{
  "dataset": "notes from a synthesiser with random patches",
  "decoder_bias": "all",
  "optimizer": "adamw"
}
Rows from block 2 of the text decoder, named by matrix and row number. Rows with one number belong to one attention dimension. Each number is 128 + 24 x the weight over its row's rms, rounded and kept within 0 to 255. All counts start at 0. After the name is the row's rms in percent of the matrix's.
# q: attention query (decoder.blocks.2.attn.q.weight, 256x256), inputs 128-255
# k: attention key (decoder.blocks.2.attn.k.weight, 256x256), inputs 128-255
q.56 096 [141 126 113 124 130 109 136 140 106 150 100 171 134 112 157 141 137 133 111 152 128  94 146 130 109  85  92 131 139 118 130 117 146 147 160 156 125  99 118 136 116 104 127 139 114 129 105 110 145 165 172 159 147 142 115 152 121 121 106 135 141  86 108 143 143  85 164 145 146 130  84 128 118 161 150 118 128 102 143 113 118 127 121 100 119  85 133 110 163 137  95 154 140 139 126 136 136  94 107 114 133 136 123 164 180 153  91 107 109  92 109 136 115 158 105 102 140 109  96 131 180 125 170 146  88 107 101 112]
k.56 104 [140 132 145 161 107 141 119 165 142 142 111  83 150 133 132 116 109 130 107 115 124 118 119 153 106 140 113 157  92 162  82 120  94 125 123 194 131 136 111 121 147 106 112 124 161 102 142 111 181 108 138 117 111 192 124 124 124 135 159 127 128 145 128 110 122  98 147 115 133 152 158 128 149 119 169 115 118 151 157 105 158 125 155 126 103 187 100 119 111  79  75  96  99 136 126 119  93 160 113 130 124  71 137 102 120 123 126 133 175 172 155 115 169 138 143 106 157 116 124 123 131 135 115 105 107 116 144 110]
q.57 090 [149 121 127 143 128 124 154 154  99 136  93 134 165 102 163 127 123 177  91 131 101 121 144 148 118 114 113 126 131 139 135 131 136 172 137 164 145 105 117 159 157 102 122 110  80 118 138 103 115 158 125 147 145 150  92 170  99  97 127 119 105 113 122 136 122  76 173 124 149 105 128 124 110 115 159 125 126 115 154 102 133 114 180  98 104  90 157 131 176 120  96 101 131 132 161 124 140 110  80 118  97 129 108 142 174 168  92 121 109 123 134 143 124 129 132  81 145 109 103 133 138 148 159 150  85 106 120 113]
k.57 103 [156 139 150 148 114 137 127 148 132 128 115  85 155 127 120 105 104 129 116 107 129 114  97 161 113 145 124 152 118 169  85 113 100 119 129 164 113 155 126 138 146 127 115 135 157 111 141 111 191 112 139 113 102 185 125 121 125 148 179 103 115 139 123 101 131 125 137 131 141 139 140 131 141 130 155 121 109 131 172 112 173 124 143 136 107 188 106 146 123  92  76  93 101 147 123 132  94 173 113 144 129  90 136 117 120 131 119 108 153 163 139 137 163 126 130 100 165 129 137 122 112 124 105  82 129 115 125 108]
q.58 142 [126 123 165 125 134 148 116 132 149 108 153  83 109 164  98 115 119 125 135  88 161 167 108 106 144 167 163 116 100 128 137 146  95 107 108 126 114 173 127 111 126 144 139 139 173 117 131 132 112 104 103  91 111 109 163  81 112 140 138 145 132 178 152  89  92 155 104 127  95 142 160 113 153 107 119 124 156 160 117 141 168 127 107 136 120 167 102 153 101 110 141  98 102 117 129 117 119 162 154 121 123 112 124 121 122 113 170 151 137 135 182 135 129 114 143 145 110 148 140 129  91 123  94  90 156 129 161 152]
k.58 111 [125 131  95 109 156  82 129 107 104 115 121 169  82 132 124 160 115 138 154 157 119 135 136 106 143 116 132 120 165  71 176 144 139 122 139  93 136 103 132 125 116 136 144 137  95 149 119 140 104 143 140 130 159  77 130 122 117 126  77 144 136  94 132 150 115 145 109 117 124 133 106 151 112 119  79 144 146 110  73 134 107 120 101 110 159  58 136 130 139 147 181 173 151 124 123 107 152 106 119 117 135 181 103 133 123 103 142 121 100  95  98 128 112 118 131 150  74 116 123 112 143 109 167 170 150 145 112 160]
q.59 122 [128 155 166 140 144 180 112 135 156  95 163 103  99 146  83 114 106 102 145  82 164 169 119 107 139 150 155 139  90 141 129 150  95 111 112 118 124 147 131 138 125 158 142 126 159  87 132 139 111 116 121  93 120 122 153  96  99 112 137 149 125 175 157 106 114 159 120 113  95 116 161 128 163 122 119 151 159 169 112 155 164 138 116 132 127 165 107 152  95 133 140 107 103 150 133 123 134 133 167 140 131 111 154  94 142 104 172 157 145 154 173 154 124 142 149 157 108 122 137 134 105 111  84  88 151 135 136 155]
k.59 107 [112 128  97 103 141  99 132 115 128 130 147 173 100 112 137 175 124 124 144 146 103 116 138  97 125 111 139 104 172  76 170 147 172 133 133  78 149 118 131 128 132 142 143 132  95 153 104 141  90 129 126 136 160  75 137 123 138 130  90 140 137  91 120 143 134 140 118 118 117 115 107 120  95 133 103 151 131 108  78 121 104 111 116 118 153  57 155 138 123 149 175 180 150 107 130 117 153 105 130 116 140 192 113 131 136 118 139 120  99  92 106 105 112 130 136 162  81 126 139 122 133 105 154 179 130 130 129 148]
q.60 108 [146 122 157 124 140 144 116 140 136  93 158  82 107 179  81 118 126 144 131  86 154 147  98 101 159 147 163 107 117 121 134 144 109 137 106 136 151 138 115 114 147 120 140 140 163 117 117 145 123 111  85 106 138 100 146 103 127 132 130 136 124 175 166  82  81 163 109 112  96 153 163 117 141 103 115 123 145 161 113 152 156 116 130 108 108 141 111 150  95 116 143 122 116 104 134 116 141 152 141 135 112 111  99 140 121 101 182 172 135 146 176 143 129 123 142 145 117 151 108 137 100 123  96  87 133 131 170 155]
k.60 110 [125 123  79 118 138  93 133 104 131 115 149 149  90 131 120 139 111 123 146 166 109 119 141  97 150 118 134 114 148  88 176 129 143 125 145  74 142 113 129 111 133 129 162 120 143 151  87 147 124 141 141 133 147  85 155 112 138 138  92 147 136 110 128 124 135 146 111 142 120 116 121 125 101 128  62 130 145 112  77 155 103 104  91 126 170  60 120 144 127 146 178 162 161 118 101 112 138 100 115  92 132 175  97 134 124 104 162 101 125  97 100 123 140 133 134 149  95 139 142 139 152 115 159 158 164 128 118 144]
q.61 067 [ 64 150 151 139 131 164 159 114  86  96 151 130 148 154 103 118 100  93 119 127 122 147 134 145 128 121 107 115 115 122 132 152 114 107 107 116  88 131 117 140  74 159  64 134 140 144 129 117 125 137 152 159 108 128 111 113  72 151 172 131  90 144 143 112 116 138 120 128 117 137 122  92 123 141 131 166 138 120 128 133 118 137  96 136 145 113 145 142 143 184 153 178 122 172 144 179 147 138 150 159 125 112 159  87 121 114 179 123 123 144 149 139  92 168  94 103 151 165 123 164  98 116 115  93 158 133 141 135]
k.61 093 [105 138 117 107 138 104 145 120 121 122 131 146  94 117 143 150 143 137 134 151 107 138 115 107 153 114 143 113 166  96 143 168 167 131 119  99 146 116 157 123 119 149 134 119  97 131 126 131  62 124 138 114 153  63 137 127 138 119  71 141 137 109 162 158 118 145 115 126 142 127 108 111 102 121 100 125 136 111 101 139 116 101 107 106 116  70 147 136 113 164 197 174 159 117 133 138 170 104 120 131 129 174 109 152 125 119 155 140  70  90 121  99  89 116 125 167 102 123 111 105 123 110 150 167 119 140 132 153]
q.62 051 [142 127 125  65 115 127 118 139 105 128 112 140  99 155 112 102 138 110 144 159 116 145 156  90 152 107 115 134 163 131 150 134 150 134 136 121 115  82 116 118 108 133  79 139 141 115 142 106 141 115 141 152 145  91 109 142 136 164 104 105 122 107  76 151  96 130 112 158 149 162 137 110 102 179 122 119  86  88 109 132  72 147 135 153 122  70 168 136 150 105 122 170 141 117  65 121  82  80  98  93 141 127 154 140 127 140 113 122 161  99  75 136 137 101 106 131  91  93 120 147 161 113 138 136 127 154 125 111]
k.62 060 [129 120 103  89 166 103 146 159 123  76 137 124 117 124 107 176 102 196  84 114 123 130 177  95 120 158 126 137 133 122 115 180 111 141 131 136 118 109 165 143 103 140 117 123 111 105 121 136 112 111 126 127 159 130 153 136 123  99  79 171 105 134 150 116 113 114 148  77  94 126 114 126  94 140 151 136 133 131 118 115 103 152 134 138 144 105 117  89 107 120 114 160  86 130 148 130  79  89 169 109 107 163 141 153 146 107 112 129  88 142 106 150  80 199 148 156  95 113 113 106  89 156 106 102 133 154 135 141]
q.63 065 [162  98  94 104 152 114  83 156 146 127 111 121 106 110 106 100 137 134 129 146 118 114 123  84  94 137 130 119 126  96 155 108 133 166 148 161 117 135 118  60 141 122 175 152 145 112 104 108 132 103 107 125 117 121 139 143 166 150  90 154 135 108 112 134 128 141 159 152 153 129 131 106 160 183 121 136 128 120 152 137 105 153 189 156 117 131 111 144 120 140  71 134 162 108  97 113 116 122 138  77 143 175 165 192 107 132 137 113 168 119 130 114 155 112  94 126 121  64 101 135 114 101 144 103 129 139  99 144]
k.63 089 [126 124 149 138 145 168 103 154 124 134 140 108 153 139 106 126 129 132 116 116 136 104 134 171 111 123 120 131 115 180  84 107  87 129 105 156 129 123 113 149 137 127 116 126 174 108 123 141 188 161 113 161 130 181 127 138 131 144 145 155 108 157 104  79 122  95 138 129 107 152 166 150 142 133 165 102 110 138 156 122 158 146 158 114 130 166  98 120 147 116  75  82  99 144 148 118  86 125 128 120 133  73 128 116 141 136 110 146 174 115 143 137 181 160 139 107 141 133 119 124 148 137 102 115 123 129 137 112]
q.64 097 [160 100 102 155 105 103 123 138 107 152  90 132 138 107  90 122 149 151  99 162 164  98 119 119 133 116 118 130 134  81 153  98 145 161 142 123 113 157 169 107 126 104 110 174 130 161 131 124 111 148 134 159 125  90 115 150 173 149 122 128 127 118  71 142 132 127  88 160 159 137 124 106 117 150 143  99 153 100 130 165  97 116 111 131 146 102 112 182 124 132 126 137 107  85  71 106 122  99 101 136 175 150 131 172  80 132 127 122 111 122  95 132 130 100  94 110 133 118  84 176 121 159 152 157 134 151 100 144]
k.64 112 [199 116 137 108 115 108  76 177 121 148 106 118 114 124 129 119 120 165 131 101 127 139  99 134 110 143 161 155 145 117 112  99 133 187 144 156 117 183 172 114 155  86 151 147 148  99 117 123 136 147 127 113 123 136 115 156 141 130 104 155 141 117 110 114 128 137 125 119 105 133 145 121 164 116 119  84 125 145 140 130 118 107 169 125 116 172 115 154 130 102 103  90 102  89 130  84  97 131  76 141 156 114 121 147 115 128  97 136 114 157 124 159 151  58 146 155 141 120 139 116 143 179 137 116 108 140 171 143]
q.65 096 [157 114 168 106 166 122 125 117 161  87 170 129 119 148 166 132 117 118 153 115 137 155 138 121 141 126 162 103 161 169  94 134 148 110 110 122 133 135 118 134 164 137 147 106 135 163 146 108 131 119 105  74 140 132 156  86  97 135 141 141 131 136 172  92 100 123 126  84  96 145 164 131 119 105 118  98 131 136 113 117 162 129 108 172 105 118 125 121 121 108 151  88 107 101 150 139 100 167 128 152  82 134 123 127 158 143 163 134 135 139 114 121 112 120 163 122 120 159 149 101 131 116 156 112 104  85 168 134]
k.65 102 [ 78 144 115 158 137 147 166  80 135 136 136 141 127 138 131 153 146  93 136 147 117 124 146 108 141 114  86  92 100 113 161 145 133  94 120 114  90  93  84 137 119 159 128 123 126 154 114 139 115 150 113 154 128 113 125 118 115 133 150 126 141 141 155 152 133 140 130 151 140 120  90 117 107 146 122 169 157 119 104 125 151 134  82 134 133  92 128 105 118 176 115 171 143 171 131 153 162 102 157  81  83 160 108 113 182 115 146 136 128  99 145 118 140 191  93  80 125 119 120 115 143 109 135 134 124 100  95 108]
q.66 134 [118 145 102 128  95 122 134 173  96 173  91 131 143  92 140 144 114 142 120 134 147 107 131 157  99 117 112 154 144 144 139 151 150 168 148 129 145 136 139 158 130 133  99 133 101 114 156 118 132 117 170 153 129 150 109 140 109 108 135  97 107  98  87 153 140 110 140 118 156 121  99 117 119 138 172 147 108  92 153 129 106 131 143 105  75 110 160 101 145 152 117 156 128 164  87 163 167 124 113 147 156 104 141 115 115 169 102 107  99 112 109  95 111 119 106 114 174 121  79 149 140 164 147 137  99 153  87 119]
k.66 121 [176 116 125 118 102  93  99 175 131 135  92 103 139 109  99  84 136 127 128  95 164 138  98 128 107 153 148 161 173 117  95 124 116 169 155 149 126 189 177 122 152 109 139 151 140 111 133 109 132 116 149 115 102 139 149 118 160 127 116 145 135 116  95 118 123 147  86 114 114 148 149 119 152 112 108 103 115 120 139 147  92  86 134 142 119 150 118 162 129  82 125  94 115  82 114 115 106 176  86 162 165 135 128 153  72 123 104 135 104 151 100 132 130  52 153 154 132 122 137 138 106 140 142  99 138 126 149 152]
q.67 104 [107 139 114 106  87 119 152 174  94 155  96 123 141 113 162 144  98 138 112 156 137 108 102 153 155 100 112 116 157 144 136 148 169 155 128 147 158 128 121 131 112 121 111 130  95 138 169 102 140 119 140 139 135 138  98 126 103 113 113  94 129 118 120 157 103 103 121 114 157 143 115  90 116 130 160 137 110  84 133 143 106 116 121 106  72  95 160  85 138 128 120 141 137 141 113 171 141 122 113 159 137 126 114 155 139 169 107 116  88 114 107  83 112 110 103  98 153 135  98 147 116 156 160 160 101 134 121 107]
k.67 118 [186 114 126 105 103 109  86 159 118 139 107 106 135 108 106  78 131 140 127 103 179 136  98 123 113 158 161 154 162 129 106 130  98 157 143 140 128 188 169 132 149  82 153 146 138 109 137 105 132  97 125 127 117 121 134 122 159 127 115 152 151 112 107 106 118 158  92 102 115 153 147 122 160 121 111  99 112 141 133 163 105  81 152 141 131 150 119 134 128  70 134  87 116  80 115 107 110 166  78 154 165 124 134 132  75 140 108 136 122 139 100 141 127  59 148 159 143 110 154 123 131 155 142 111 130 125 147 144]
q.68 081 [134 146  99 155 124 104 166 154  81 147  85 137 146 133 163 125 111 159 111 136 138  79 117 141 155  95 102 132 121 136 120 126 175 160 134 150 156 131 124 118 107  88  94 131  95 140 144 104 135 136 150 162 147 139 101 138 155 129 106 102 126 114 106 135 130 125  93 138 170 150 116 106 120 128 139 115 144 105 149 143 122  94 129 118 101 103 155 106 145 133 120 157 122 135  85 146 116 119 128 117 129 105 114 143 111 178 115 119  87 128 105  99 122 110 103 105 165 142  99 178 142 176 158 136 107 117  91 120]
k.68 107 [179 124 137 120  84 107  82 181 117 134  93  98 128  98 100  98 121 150 124  96 163 129 114 127 113 161 149 156 155 120  93 106 105 172 157 148 127 185 172 122 154  88 146 141 134 114 131 128 130 107 128 120 119 131 147 146 169 145 110 140 132 121 108 109 125 132  89 101 133 149 139 139 152 133 120 104 124 117 148 145 111  87 153 144 110 153 112 135 135  97 121  87 120  93 122  88 111 145  66 150 167 135 118 128  78 120 107 134 113 156  98 142 113  63 163 159 149 125 138 127 107 139 147 100 123 126 143 142]